config.toml
dataset = "simulated stained blood smears"
image_size = 64
encoder_norm = "batchnorm"
encoder_activation = "silu"
encoder_stem = "deep"
decoder_activation = "reglu"
decoder_head_dim = 32
decoder_fused_qkv = false
decoder_bias = "none"
decoder_prefix_bidirectional = false
decoder_tie_embeddings = false
lr_schedule = "wsd"
warmup_steps = 230
Rows from block 2 of the image encoder of a small image captioner, named by matrix and row number. Rows with one number belong to one channel. Each number is 200 + 30 x the weight over its row's rms, rounded and kept within 0 to 999. All counts start at 0. After the name is the row's rms in percent of the matrix's.
After each channel's rows are labels from the 100 images, of 14976, where the channel reaches its highest value: "responds to" is what is common among them; "peak on" is the class under the peak. Only what is clearly more common there than usual is listed. The data: simulated stained blood smears. In brackets: how many of the 100.
# convs1: grouped (8 groups) 3x3 conv, stride 2 (encoder.blocks.2.convs.1.weight, 128x16x3x3, each kernel summed), inputs within the group 0-15
# convs2: expand pointwise conv (encoder.blocks.2.convs.2.weight, 256x128x1x1, transposed), outputs 0-255

convs1.31,041,178,205,187,190,178,222,136,199,177,134,188,215,184,202,188,145
convs2.31,104,164,175,221,234,195,232,230,213,239,200,185,153,293,197,206,178,275,156,191,216,213,179,212,203,189,167,210,202,237,193,183,213,190,231,207,242,201,191,243,187,163,257,229,195,181,191,241,255,219,236,226,205,203,196,247,265,176,220,224,238,234,190,211,204,216,247,175,159,152,199,160,211,211,229,199,201,280,289,193,196,215,205,159,175,170,213,224,229,177,209,166,228,182,191,185,149,238,198,182,227,268,202,233,202,194,188,245,193,149,208,225,188,168,188,242,216,234,210,153,195,178,259,176,202,240,226,193,203,243,228,174,221,165,224,169,266,214,181,233,226,221,173,212,204,238,201,147,200,225,155,214,198,183,174,205,149,207,222,145,149,189,200,170,196,231,230,217,199,187,180,214,193,221,209,235,202,214,249,175,167,252,177,224,213,224,205,200,208,177,144,174,206,199,170,249,256,187,176,256,212,158,189,217,200,234,201,107,193,199,189,198,212,197,210,176,159,159,212,156,158,201,175,190,236,219,196,184,183,167,183,230,223,114,233,200,162,189,198,255,178,195,207,185,217,242,209,200,210,176,229,215,199,233,207,148,182
responds to: small spheres (100)
peak on: small cell (100)

convs1.100,126,203,163,192,219,166,188,195,190,190,176,298,189,192,176,195,191
convs2.100,102,215,210,254,185,154,203,188,225,190,189,188,199,158,208,260,197,195,156,212,182,180,175,210,187,154,183,202,171,212,162,150,208,197,173,207,165,178,161,212,183,262,170,143,228,179,224,177,243,188,231,252,207,198,193,234,201,189,230,144,224,202,201,188,216,219,220,169,186,300,148,227,168,222,172,206,162,212,177,197,227,232,203,199,238,209,173,196,167,161,168,239,236,198,224,224,235,169,187,246,144,118,213,144,229,232,185,199,180,239,174,240,172,190,283,183,181,202,155,176,140,178,209,237,208,207,204,225,158,152,172,171,210,246,204,188,237,167,211,224,210,224,219,147,158,150,213,238,192,243,167,207,172,221,128,198,233,159,263,198,194,176,157,170,197,182,223,223,203,155,249,165,204,190,209,218,217,213,230,191,221,265,186,196,196,198,198,190,257,188,175,185,190,210,197,266,216,174,211,158,193,222,266,215,209,192,138,187,182,241,174,205,182,170,178,207,190,196,164,169,176,241,178,205,181,179,185,170,158,192,166,163,203,204,156,206,185,179,202,241,197,192,206,203,156,128,211,186,179,186,173,188,199,188,190,246,200
responds to: round nucleus (98)
peak on: nucleus (89)

convs1.11,054,165,236,152,189,219,188,152,155,148,194,218,188,176,184,198,226
convs2.11,113,197,251,201,201,235,174,227,132,239,226,194,184,161,191,175,154,218,178,183,189,222,197,177,198,188,169,184,172,199,223,211,82,177,148,218,170,173,188,182,192,231,203,192,175,254,186,193,218,127,198,234,256,188,175,217,180,169,174,155,207,209,143,205,144,231,299,214,201,216,178,207,201,169,218,187,191,307,195,184,142,236,195,183,195,212,204,206,181,218,217,161,217,167,204,232,208,193,210,122,222,186,181,193,194,214,199,214,212,79,213,207,204,171,154,225,207,220,202,242,220,207,175,194,185,190,200,184,187,185,225,202,180,204,208,184,226,215,205,225,206,188,229,200,217,212,224,169,253,191,192,200,165,171,207,199,178,201,197,225,223,159,201,179,182,182,175,208,198,264,144,178,211,224,199,211,219,201,213,217,223,260,196,181,232,209,257,193,182,217,203,188,166,223,234,291,201,207,194,155,172,184,228,197,256,181,198,215,278,244,222,185,188,156,215,198,186,209,242,199,204,189,199,173,192,156,218,206,198,93,237,223,207,262,163,197,185,221,176,189,218,173,223,175,205,196,188,201,230,195,213,195,204,209,149,184,189
responds to: small spheres (100); crowded (65)
peak on: small cell (100)

convs1.120,098,248,214,180,215,189,255,193,197,192,213,241,231,160,158,179,163
convs2.120,100,191,235,282,223,173,218,198,184,129,224,185,175,129,152,188,218,208,186,206,167,209,111,155,196,167,208,219,165,205,218,170,219,218,205,217,201,153,226,228,170,212,198,177,121,173,213,224,187,216,199,201,158,174,132,190,216,181,169,214,216,245,262,200,234,138,164,241,185,155,190,186,233,205,156,211,173,244,206,208,229,203,187,197,210,219,175,229,171,267,204,186,186,214,194,200,196,214,233,201,216,182,163,146,228,170,208,151,216,179,194,197,167,174,201,196,194,192,176,237,161,209,188,219,209,181,232,157,202,178,217,227,211,197,261,228,200,174,164,185,196,214,269,187,175,201,198,175,183,185,212,218,186,191,273,237,238,224,230,204,176,190,114,242,187,103,199,174,212,169,225,169,199,192,174,181,236,222,189,214,148,183,177,217,155,229,220,187,187,124,202,227,196,215,177,209,193,188,236,152,199,181,196,166,183,212,256,213,202,220,159,124,180,212,201,238,239,191,174,190,165,180,136,178,172,213,208,152,181,187,200,167,216,222,196,195,182,192,181,208,127,199,176,197,184,206,170,230,258,176,226,216,217,169,194,181,179
responds to: band-shaped nucleus (71)
peak on: large cell (65); nucleus (35)

convs1.55,095,176,163,198,234,176,165,195,156,209,153,178,159,158,202,166,216
convs2.55,093,225,184,181,133,225,151,221,172,235,211,207,180,152,193,214,252,232,199,236,283,184,186,196,254,168,190,212,217,160,186,262,239,212,136,220,178,162,199,186,228,199,197,197,175,144,218,253,251,183,176,172,204,189,189,230,196,227,204,173,150,151,246,202,183,171,212,171,231,263,187,204,195,149,182,164,181,267,175,222,196,206,175,237,160,175,244,204,212,177,163,209,181,191,199,271,186,229,183,215,206,233,222,175,205,204,243,211,221,203,259,191,213,166,246,221,212,201,248,200,160,161,179,259,232,154,217,177,243,218,184,238,244,182,183,203,225,169,182,147,186,192,187,192,187,179,244,174,156,210,193,211,215,231,204,195,162,205,165,233,181,222,190,196,211,190,232,191,249,205,195,224,192,245,176,196,159,185,231,211,233,194,191,226,202,172,223,159,210,204,208,170,204,219,188,223,194,169,234,231,183,179,230,190,151,235,290,241,186,232,203,155,179,215,132,189,196,197,200,185,204,194,182,150,226,188,171,256,246,171,152,171,246,228,211,239,194,198,183,217,222,232,193,193,216,243,187,139,137,201,177,247,203,199,257,232,183
responds to: round nucleus (96)
peak on: large cell (95)

convs1.79,056,174,204,221,166,202,238,163,183,227,176,282,191,191,218,190,184
convs2.79,114,176,171,196,239,183,176,157,179,193,179,162,201,186,256,91,216,190,211,154,212,171,222,226,217,201,169,169,197,175,201,203,218,219,228,144,187,174,206,165,202,233,159,185,181,186,213,193,180,195,140,237,215,210,183,194,201,248,189,198,242,185,213,179,246,219,181,231,195,175,202,149,171,217,218,204,156,198,201,161,175,166,164,278,185,174,234,226,193,236,196,147,199,156,197,221,216,195,214,170,150,210,136,152,244,181,205,153,221,217,157,199,74,224,200,245,289,193,208,187,278,200,200,163,215,185,165,170,126,198,195,196,217,189,193,195,178,194,242,260,201,181,180,189,204,198,188,258,154,188,192,184,185,234,143,226,211,185,216,225,240,227,247,199,196,198,226,197,201,192,209,194,191,248,178,205,221,253,177,152,147,165,154,192,231,188,163,181,184,193,183,212,155,234,199,204,204,173,237,223,165,199,219,194,256,196,172,228,187,226,216,172,198,201,194,206,165,221,216,235,262,204,146,195,212,211,158,165,238,211,209,158,217,209,226,181,215,154,223,195,163,238,205,197,159,213,208,209,219,172,204,169,204,165,182,221,212
responds to: teardrops (100)
peak on: small cell (100)

convs1.20,052,183,235,182,208,233,229,161,268,223,148,184,191,188,198,225,194
convs2.20,103,230,229,190,235,227,184,193,192,177,189,189,215,215,177,204,234,183,182,173,207,203,247,152,186,226,168,212,174,167,215,212,129,156,242,211,212,166,174,217,231,214,194,287,181,168,194,227,211,123,225,209,219,180,201,199,232,154,193,167,178,197,214,243,178,190,247,240,216,203,287,170,199,185,189,222,201,180,176,170,163,243,202,189,173,191,155,200,205,202,209,199,232,185,192,171,192,150,222,223,199,210,147,214,215,168,203,218,163,174,207,211,210,217,203,240,168,195,192,183,179,169,190,229,149,187,185,168,177,206,189,179,232,179,194,207,224,190,227,187,259,215,247,188,235,242,145,197,173,222,222,213,199,195,143,225,222,222,181,173,197,139,212,203,199,174,230,220,180,199,203,202,219,240,238,225,258,164,196,213,228,218,303,170,223,177,232,208,234,215,191,172,179,185,145,289,200,205,233,172,243,224,236,173,171,186,158,186,275,217,261,193,186,246,258,229,141,173,187,194,207,243,201,221,198,170,221,155,215,201,260,178,256,275,208,150,267,198,188,210,184,234,200,206,212,203,182,212,160,161,160,223,175,202,176,207,187
responds to: small spheres (56); discs (44)
peak on: small cell (100)

convs1.80,147,263,198,204,223,266,181,199,205,256,205,210,198,236,188,189,217
convs2.80,102,199,189,262,220,265,190,143,149,184,172,150,156,214,228,213,178,180,200,202,237,181,213,174,189,211,175,257,182,186,181,197,174,313,224,187,223,168,247,259,207,206,181,273,184,159,180,195,194,146,194,177,154,197,198,162,237,198,239,216,264,233,243,284,241,210,145,190,187,171,155,204,208,205,197,227,193,162,229,170,168,182,195,198,219,222,214,181,178,180,216,205,162,225,194,195,161,218,179,195,202,215,178,184,194,202,194,145,181,221,201,176,197,181,138,205,214,183,130,208,180,195,167,192,176,201,234,201,239,193,192,185,225,202,218,227,162,98,162,198,176,152,232,185,159,212,206,230,197,209,161,202,206,105,189,177,178,220,216,204,162,150,195,200,199,161,265,135,206,174,240,245,215,201,202,229,196,188,187,186,215,219,204,153,224,183,201,226,209,235,201,220,203,160,183,209,206,198,231,165,165,195,171,173,213,185,237,151,211,207,211,202,238,179,185,293,218,189,237,202,216,192,180,203,191,191,209,210,187,210,173,250,221,200,237,185,244,227,168,213,183,212,193,184,201,164,184,187,209,237,187,244,228,176,244,160,170
responds to: band-shaped nucleus (100)
peak on: nucleus (96)

convs1.17,121,172,210,236,180,239,188,186,192,250,177,244,210,183,236,255,210
convs2.17,101,165,197,201,185,190,194,218,189,197,273,157,161,210,158,242,190,226,192,179,211,227,197,176,197,225,178,195,158,234,156,246,204,165,186,221,179,188,218,214,188,224,234,185,218,145,267,236,158,168,164,205,231,211,177,213,253,167,206,238,250,218,221,148,174,206,180,140,218,177,231,229,198,205,234,187,171,171,218,206,169,183,195,140,160,197,270,202,200,181,231,182,208,167,154,187,207,196,181,235,188,138,214,207,177,220,176,192,167,184,193,174,155,186,272,196,153,175,196,169,180,215,191,170,194,178,210,179,137,180,176,200,186,240,191,198,193,192,157,158,178,203,159,199,193,206,157,156,216,134,194,159,149,241,185,185,269,284,235,167,177,212,172,165,196,221,194,184,189,202,222,214,205,232,146,248,199,198,184,217,197,239,211,203,173,222,232,196,180,204,169,256,206,152,190,164,174,206,182,180,187,167,225,199,145,170,131,215,244,199,207,218,232,191,221,161,171,220,161,186,174,210,207,186,277,173,209,217,138,194,155,199,233,183,119,204,189,192,206,174,169,183,220,180,244,232,183,202,126,193,196,191,214,197,206,255,222
responds to: small spheres (100)
peak on: small cell (100)

convs1.114,111,196,231,163,162,231,216,224,202,232,203,145,157,216,200,150,187
convs2.114,101,223,209,200,183,179,192,172,207,184,231,181,177,189,180,173,233,216,203,198,160,153,168,198,230,182,133,197,239,201,229,195,177,137,210,93,210,183,178,189,151,188,246,237,266,189,206,139,246,184,179,205,183,175,136,155,254,188,169,218,203,188,202,224,189,163,196,167,208,214,172,196,173,178,156,206,233,86,188,219,190,206,239,203,221,177,217,229,237,179,176,188,178,225,211,220,207,216,209,219,200,164,216,187,195,256,195,148,175,202,229,194,222,206,150,219,204,173,214,187,199,196,199,207,162,231,240,183,189,220,243,230,230,209,176,168,201,195,194,178,199,184,198,198,152,189,231,229,173,254,151,229,159,196,203,197,224,194,239,238,210,181,177,196,195,189,204,182,201,216,229,181,174,183,207,190,187,190,208,229,193,226,79,267,184,281,208,243,220,174,201,157,133,212,227,192,210,190,228,161,196,192,179,159,199,150,156,178,182,154,183,203,164,198,162,157,214,169,202,207,139,200,198,189,202,147,208,171,147,137,205,120,204,225,232,182,200,214,214,187,219,158,215,183,210,206,191,211,188,173,190,159,161,227,216,191,170
responds to: ovals (59)
peak on: small cell (82)

convs1.10,104,170,217,177,272,210,237,173,206,180,179,205,192,248,169,200,168
convs2.10,097,228,202,168,243,199,193,160,233,204,201,194,172,206,206,207,160,240,247,238,255,214,206,172,185,165,182,131,227,272,210,219,262,141,230,157,145,197,173,147,193,202,178,195,182,209,288,188,234,225,222,193,213,179,207,180,213,188,181,164,170,138,155,189,219,247,242,156,209,173,180,235,241,235,129,180,177,156,218,221,221,190,214,174,175,187,186,167,131,160,172,169,245,190,209,220,197,232,194,138,158,225,162,193,205,217,267,230,140,234,211,198,194,261,194,227,222,198,156,190,215,180,212,192,163,193,206,198,220,237,207,163,217,170,206,138,267,176,232,162,148,204,205,209,223,169,200,173,170,175,211,157,177,259,199,186,176,171,189,214,225,190,191,181,200,259,200,194,147,214,187,205,195,187,141,234,181,263,160,228,196,178,210,211,209,165,149,196,218,235,175,171,167,204,223,179,188,200,133,154,175,222,204,193,171,170,204,167,173,167,199,232,175,167,220,181,194,217,204,187,166,201,246,202,218,216,186,197,236,190,187,226,166,184,184,218,220,191,204,203,168,196,181,240,226,176,207,188,217,210,178,176,239,252,250,222,178
responds to: lobed nucleus (100)
peak on: nucleus (100)

convs1.99,101,212,165,194,152,189,181,156,176,184,241,177,132,220,198,195,216
convs2.99,093,222,196,218,155,177,193,168,179,197,187,222,154,226,180,202,197,210,214,146,259,229,166,208,230,184,228,218,218,235,228,218,224,182,162,212,228,174,210,181,197,187,198,125,170,163,211,212,249,156,211,199,236,171,191,145,250,232,249,134,200,169,209,121,176,183,199,198,193,255,214,202,205,221,156,171,258,224,175,225,146,191,254,211,145,214,197,188,140,228,192,197,223,222,225,173,221,163,288,188,190,214,226,182,191,140,197,229,200,201,175,172,176,214,218,225,182,237,212,194,181,164,195,174,264,193,234,281,143,199,210,225,227,160,182,187,232,226,198,232,167,211,205,192,161,212,187,192,177,172,231,238,205,230,260,218,193,266,176,236,213,167,192,180,216,211,186,186,173,136,183,254,175,193,156,199,195,185,222,214,190,213,193,185,171,162,215,171,189,178,158,223,175,195,188,191,183,196,196,208,203,276,145,227,171,245,198,201,175,169,192,182,180,151,201,159,144,207,230,165,186,188,227,194,199,183,208,210,243,227,239,153,229,213,235,203,176,238,231,194,206,157,249,168,211,178,177,203,148,181,205,223,226,199,163,274,185
responds to: ovals (100)
peak on: small cell (93)

convs1.127,123,230,192,247,235,202,235,181,165,195,196,173,270,218,191,195,168
convs2.127,097,178,191,224,162,231,183,188,224,198,206,192,204,207,216,212,191,174,158,203,159,192,168,186,198,230,208,241,171,195,161,180,244,204,224,204,224,186,190,161,125,151,199,143,178,164,263,213,181,188,183,212,211,195,208,126,201,228,150,216,210,224,152,182,145,216,217,228,245,170,144,227,219,164,133,229,123,242,187,117,268,235,197,171,250,235,187,174,183,209,199,158,225,173,141,194,190,180,152,179,197,179,141,198,195,194,253,205,154,156,198,194,146,187,198,166,187,186,178,151,177,203,171,191,239,241,235,220,210,212,211,196,164,206,163,203,163,197,225,161,246,194,199,213,244,148,164,216,218,202,238,185,160,226,189,195,236,204,192,149,197,253,234,152,193,201,181,157,200,186,212,182,272,164,194,183,139,184,178,167,160,221,204,198,234,169,144,199,168,183,175,245,156,209,152,195,185,198,230,130,213,170,220,209,224,179,207,196,199,156,210,209,190,207,168,209,185,169,177,177,185,219,250,196,188,191,162,184,204,202,152,215,230,186,183,225,150,194,254,195,232,197,212,213,214,145,171,214,202,202,152,182,216,233,189,211,204
responds to: lobed nucleus (100)
peak on: nucleus (100)

convs1.57,099,183,192,206,206,270,131,189,167,197,174,166,187,200,187,186,228
convs2.57,101,199,191,207,201,182,185,222,190,196,197,200,223,249,229,252,193,215,272,203,226,225,206,215,155,170,147,176,146,240,202,192,193,186,214,228,198,163,172,180,200,182,202,194,194,259,131,191,203,233,225,209,174,213,229,181,210,191,188,180,199,215,245,203,182,175,174,193,169,228,174,237,190,197,223,205,203,191,208,158,204,215,209,221,169,123,206,187,230,169,248,218,207,280,176,207,186,214,199,237,152,201,216,245,183,188,178,210,241,185,226,240,198,212,221,219,206,169,212,221,186,182,195,117,157,180,210,229,219,196,197,187,209,203,221,208,233,199,165,295,234,208,201,203,154,226,211,221,237,192,185,192,166,268,205,197,189,158,151,210,194,174,229,166,197,201,237,163,192,150,181,247,210,163,234,225,195,254,209,219,203,190,177,267,192,225,149,171,206,224,200,206,167,191,202,195,148,216,302,204,235,181,216,135,221,195,216,215,239,189,185,168,196,227,199,228,229,251,207,210,193,191,194,158,224,297,231,205,197,183,263,228,172,180,211,191,220,205,246,206,285,255,220,204,178,176,209,210,244,195,195,235,218,268,219,261,163
responds to: target cells (62); crescents (37)
peak on: small cell (64)

convs1.112,072,167,191,289,195,191,186,227,174,197,182,198,187,155,192,169,196
convs2.112,108,198,173,221,209,176,182,211,107,168,270,240,218,154,212,226,185,207,208,224,190,192,188,187,222,186,183,221,239,223,212,185,206,193,160,200,192,178,180,227,147,179,225,203,200,198,212,222,187,229,178,209,236,186,198,167,188,170,209,172,257,250,188,167,187,186,186,163,220,239,224,204,186,264,201,226,180,223,204,139,177,198,213,190,168,204,189,189,168,205,203,162,216,160,200,200,176,191,185,233,223,190,203,176,216,189,255,202,184,249,224,198,211,213,232,200,205,223,202,171,164,230,161,235,247,137,188,156,214,207,234,190,189,192,119,202,178,174,269,210,194,183,194,200,182,230,148,205,199,189,180,254,167,182,201,216,189,165,230,261,200,182,166,230,210,197,162,178,241,207,205,182,258,192,193,181,162,206,218,225,195,212,223,190,210,191,200,216,178,225,149,211,164,160,211,197,187,230,174,292,204,275,185,202,204,108,218,163,180,117,222,191,165,187,207,178,226,225,263,222,199,156,110,202,214,181,202,215,211,183,264,196,184,243,212,226,179,176,196,188,244,184,104,161,206,196,183,143,191,200,243,174,180,141,162,196,191
responds to: ovals (100)
peak on: small cell (100)

convs1.63,130,173,188,184,205,192,196,298,203,203,186,173,194,187,191,246,212
convs2.63,098,193,190,243,137,143,209,256,243,170,234,184,159,193,194,165,169,194,200,196,228,192,170,237,304,251,200,194,157,129,214,202,185,166,184,161,255,179,196,199,185,219,208,206,196,175,226,247,241,252,184,213,219,160,171,175,198,198,203,148,193,213,183,297,182,166,222,185,182,231,153,208,120,185,215,211,198,164,212,253,187,192,244,200,248,200,232,235,179,247,191,194,209,164,187,209,210,212,189,142,293,240,209,212,184,173,176,249,151,204,147,180,190,206,217,204,194,203,174,189,192,235,190,165,174,179,218,178,210,189,214,182,225,202,170,222,193,208,172,198,175,203,185,223,232,188,222,129,224,222,218,204,160,268,127,173,192,223,188,179,214,167,202,185,244,181,192,203,201,206,170,227,186,261,160,189,153,175,184,202,226,190,210,182,217,215,192,158,188,166,199,202,183,194,217,214,185,193,270,202,193,183,207,150,234,180,188,176,179,194,139,159,129,163,233,161,205,187,231,213,195,196,191,247,181,214,197,237,192,220,172,189,185,179,182,224,141,220,201,206,192,214,220,203,276,224,214,207,173,183,184,149,212,183,213,212,176
responds to: round nucleus (100)
peak on: nucleus (100)

convs1.92,096,247,172,197,251,254,188,209,203,264,200,222,216,221,186,191,190
convs2.92,113,179,187,203,173,173,257,262,185,195,210,208,197,227,199,146,195,180,182,158,217,204,182,216,187,159,199,255,187,208,194,171,200,294,221,208,154,200,182,239,203,199,213,159,235,193,139,180,212,207,175,297,193,191,222,174,217,173,245,147,162,201,147,213,197,217,201,185,177,133,230,270,192,208,196,179,204,172,198,210,226,177,190,195,234,197,167,201,172,192,197,222,224,186,159,206,205,208,198,188,203,209,230,202,190,182,196,190,212,161,191,205,176,176,168,175,215,175,137,206,227,189,183,206,115,190,323,212,172,195,172,193,186,240,169,149,205,157,206,221,178,189,171,178,191,198,195,192,212,140,170,174,235,223,178,218,228,132,169,196,200,183,198,205,170,233,192,221,204,167,231,253,201,180,217,202,224,175,201,171,169,177,237,161,183,224,182,175,196,180,188,135,178,178,158,199,191,203,136,153,163,188,233,221,206,185,200,155,199,224,223,217,122,115,201,176,167,191,210,221,210,221,249,170,188,217,190,210,178,202,191,224,175,219,163,228,290,185,172,172,173,199,192,182,252,203,211,204,205,201,212,165,256,158,191,152,173
responds to: band-shaped nucleus (100)
peak on: large cell (84)

convs1.125,073,202,184,205,197,206,199,184,188,182,160,180,198,241,295,211,177
convs2.125,102,195,197,225,186,169,200,211,301,195,239,197,168,177,221,174,184,176,231,181,201,165,264,223,190,185,210,190,200,175,194,223,205,195,201,155,180,182,151,192,175,213,173,199,229,206,200,223,170,261,226,233,138,198,188,163,150,218,228,198,169,173,226,185,185,200,169,200,193,213,206,191,227,91,193,208,241,194,187,232,275,184,182,187,143,163,139,210,210,183,180,225,182,232,180,182,190,192,176,187,202,206,178,165,167,177,277,222,221,184,173,229,224,195,196,197,202,178,234,190,194,178,160,205,243,305,249,206,170,227,279,220,214,179,205,235,174,224,232,189,187,201,192,204,194,181,199,178,180,206,162,153,214,199,181,212,203,196,206,185,186,237,186,137,213,188,198,199,267,211,247,218,297,178,176,186,240,225,178,182,204,177,193,189,236,201,177,208,188,217,302,156,182,204,195,202,211,212,177,193,182,216,127,151,195,269,152,208,205,155,196,207,179,205,192,166,194,199,208,207,226,190,178,169,179,254,200,210,167,170,184,186,198,197,174,190,229,208,140,209,259,180,220,185,148,203,243,198,165,206,191,159,192,219,231,237,183
responds to: ovals (100)
peak on: small cell (100)

convs1.14,109,159,201,191,179,198,135,177,167,211,216,229,171,198,159,234,162
convs2.14,102,241,209,202,239,219,238,222,173,146,133,225,201,262,226,176,256,263,231,195,203,237,219,170,194,217,229,207,232,204,177,253,226,218,214,175,182,202,172,183,208,203,213,205,171,173,188,159,236,183,180,191,197,251,166,193,208,198,252,151,220,223,180,211,207,220,221,171,213,213,236,165,157,205,216,207,272,171,222,199,256,148,190,178,144,202,210,225,189,177,188,121,181,173,211,195,268,208,232,253,218,212,195,197,225,182,207,189,186,182,215,192,259,207,188,267,193,203,242,157,180,216,208,196,195,227,201,160,223,229,162,201,204,236,194,219,177,210,186,206,213,123,212,174,185,255,183,176,199,192,202,213,250,147,255,193,197,162,215,246,215,173,221,183,198,239,168,225,192,210,171,215,219,217,182,149,207,209,198,244,178,202,209,267,181,213,230,192,193,183,173,231,197,186,185,166,215,209,194,252,157,190,216,248,231,175,192,202,272,212,204,192,251,219,189,247,217,144,147,209,159,176,221,224,217,250,222,201,264,192,163,196,186,210,181,175,246,262,130,182,177,171,225,214,208,178,189,172,153,193,165,245,180,145,237,234,164
responds to: small spheres (100)
peak on: small cell (100)

convs1.46,113,173,171,234,210,174,223,245,257,172,178,223,175,239,217,215,175
convs2.46,089,229,151,154,175,228,214,155,224,243,175,189,199,192,239,229,186,210,212,191,188,200,184,194,163,157,260,217,182,168,230,178,190,208,207,175,177,155,203,214,209,170,227,137,189,184,197,233,188,176,212,236,195,194,231,192,167,215,190,176,223,131,211,211,152,270,209,202,193,222,193,194,193,166,211,215,209,233,169,189,166,174,209,165,231,232,202,181,168,242,163,244,207,176,156,208,195,219,195,247,206,192,221,173,270,199,198,154,205,213,213,210,179,143,191,170,268,207,227,178,178,173,195,189,191,194,185,152,198,229,203,209,210,207,219,194,235,214,188,216,213,253,218,168,173,113,208,181,197,204,157,184,197,201,144,195,217,153,206,192,228,126,182,195,190,159,249,148,195,219,146,227,186,80,192,190,189,176,207,219,197,208,177,202,267,130,221,164,211,219,185,205,204,174,224,246,204,299,185,210,184,174,208,178,209,201,209,168,208,156,229,190,233,213,230,191,144,182,245,187,289,178,191,238,182,212,195,202,237,222,241,192,142,246,180,248,197,262,175,168,177,217,216,195,193,161,243,218,229,209,198,178,208,199,178,203,193
responds to: target cells (88)
peak on: small cell (88)

convs1.1,109,168,208,183,195,199,132,207,215,189,209,240,199,158,196,245,151
convs2.1,096,223,185,183,216,179,242,212,187,216,200,183,195,160,180,242,203,174,209,233,210,192,175,153,185,199,169,185,177,200,236,203,281,204,205,199,121,178,220,232,161,167,207,206,213,193,189,203,209,152,200,212,277,170,218,234,181,141,203,189,195,198,235,206,232,177,216,151,197,203,192,219,197,208,175,183,257,200,153,215,216,186,248,181,210,189,194,133,243,280,297,183,206,250,161,237,195,219,241,182,197,197,172,246,193,164,171,229,179,158,207,185,206,187,148,220,234,221,226,179,207,275,170,241,216,194,203,190,164,204,208,204,218,234,233,148,230,216,157,183,184,199,197,276,261,208,199,240,186,205,199,220,154,142,203,207,137,166,242,149,199,134,298,211,182,193,221,171,208,158,167,190,162,216,179,181,184,224,192,224,148,213,180,199,184,202,208,225,156,209,166,218,171,204,184,232,209,216,205,191,205,170,191,216,212,206,245,202,207,166,192,163,234,197,212,203,213,208,177,221,237,181,204,223,204,216,221,163,199,186,186,171,220,276,200,273,219,181,214,178,169,237,249,195,184,201,196,229,195,162,189,151,197,183,163,152,167
responds to: small spheres (100)
peak on: small cell (100)

convs1.68,064,225,185,190,186,220,192,216,195,208,243,170,206,199,235,291,186
convs2.68,108,203,182,164,126,169,203,262,206,221,206,209,233,185,219,160,182,191,138,180,253,214,260,178,208,164,156,173,224,220,205,188,244,182,223,246,199,174,186,139,218,155,151,263,231,189,234,183,174,146,174,191,205,209,204,176,158,250,248,151,136,243,205,148,222,235,184,163,194,195,203,188,203,139,218,204,235,206,217,204,234,164,208,272,164,199,177,228,171,242,191,137,233,193,264,185,172,177,199,198,205,180,196,162,266,234,189,216,169,230,193,208,252,230,220,199,255,173,200,190,282,196,209,219,200,179,195,208,241,238,178,227,227,211,198,144,192,138,170,198,173,168,222,225,187,172,194,214,242,209,198,213,170,188,151,159,193,228,185,214,243,200,126,144,220,251,202,197,190,195,227,159,168,205,184,194,176,189,179,188,207,214,134,180,196,204,173,182,188,214,197,163,212,208,192,171,172,184,170,172,170,250,161,224,180,226,178,145,216,227,195,220,209,211,223,219,132,182,164,196,211,206,174,204,211,176,184,165,193,184,184,192,255,204,243,176,214,239,179,203,177,182,191,193,210,216,245,210,165,197,144,224,213,171,186,218,192
responds to: teardrops (100)
peak on: small cell (100)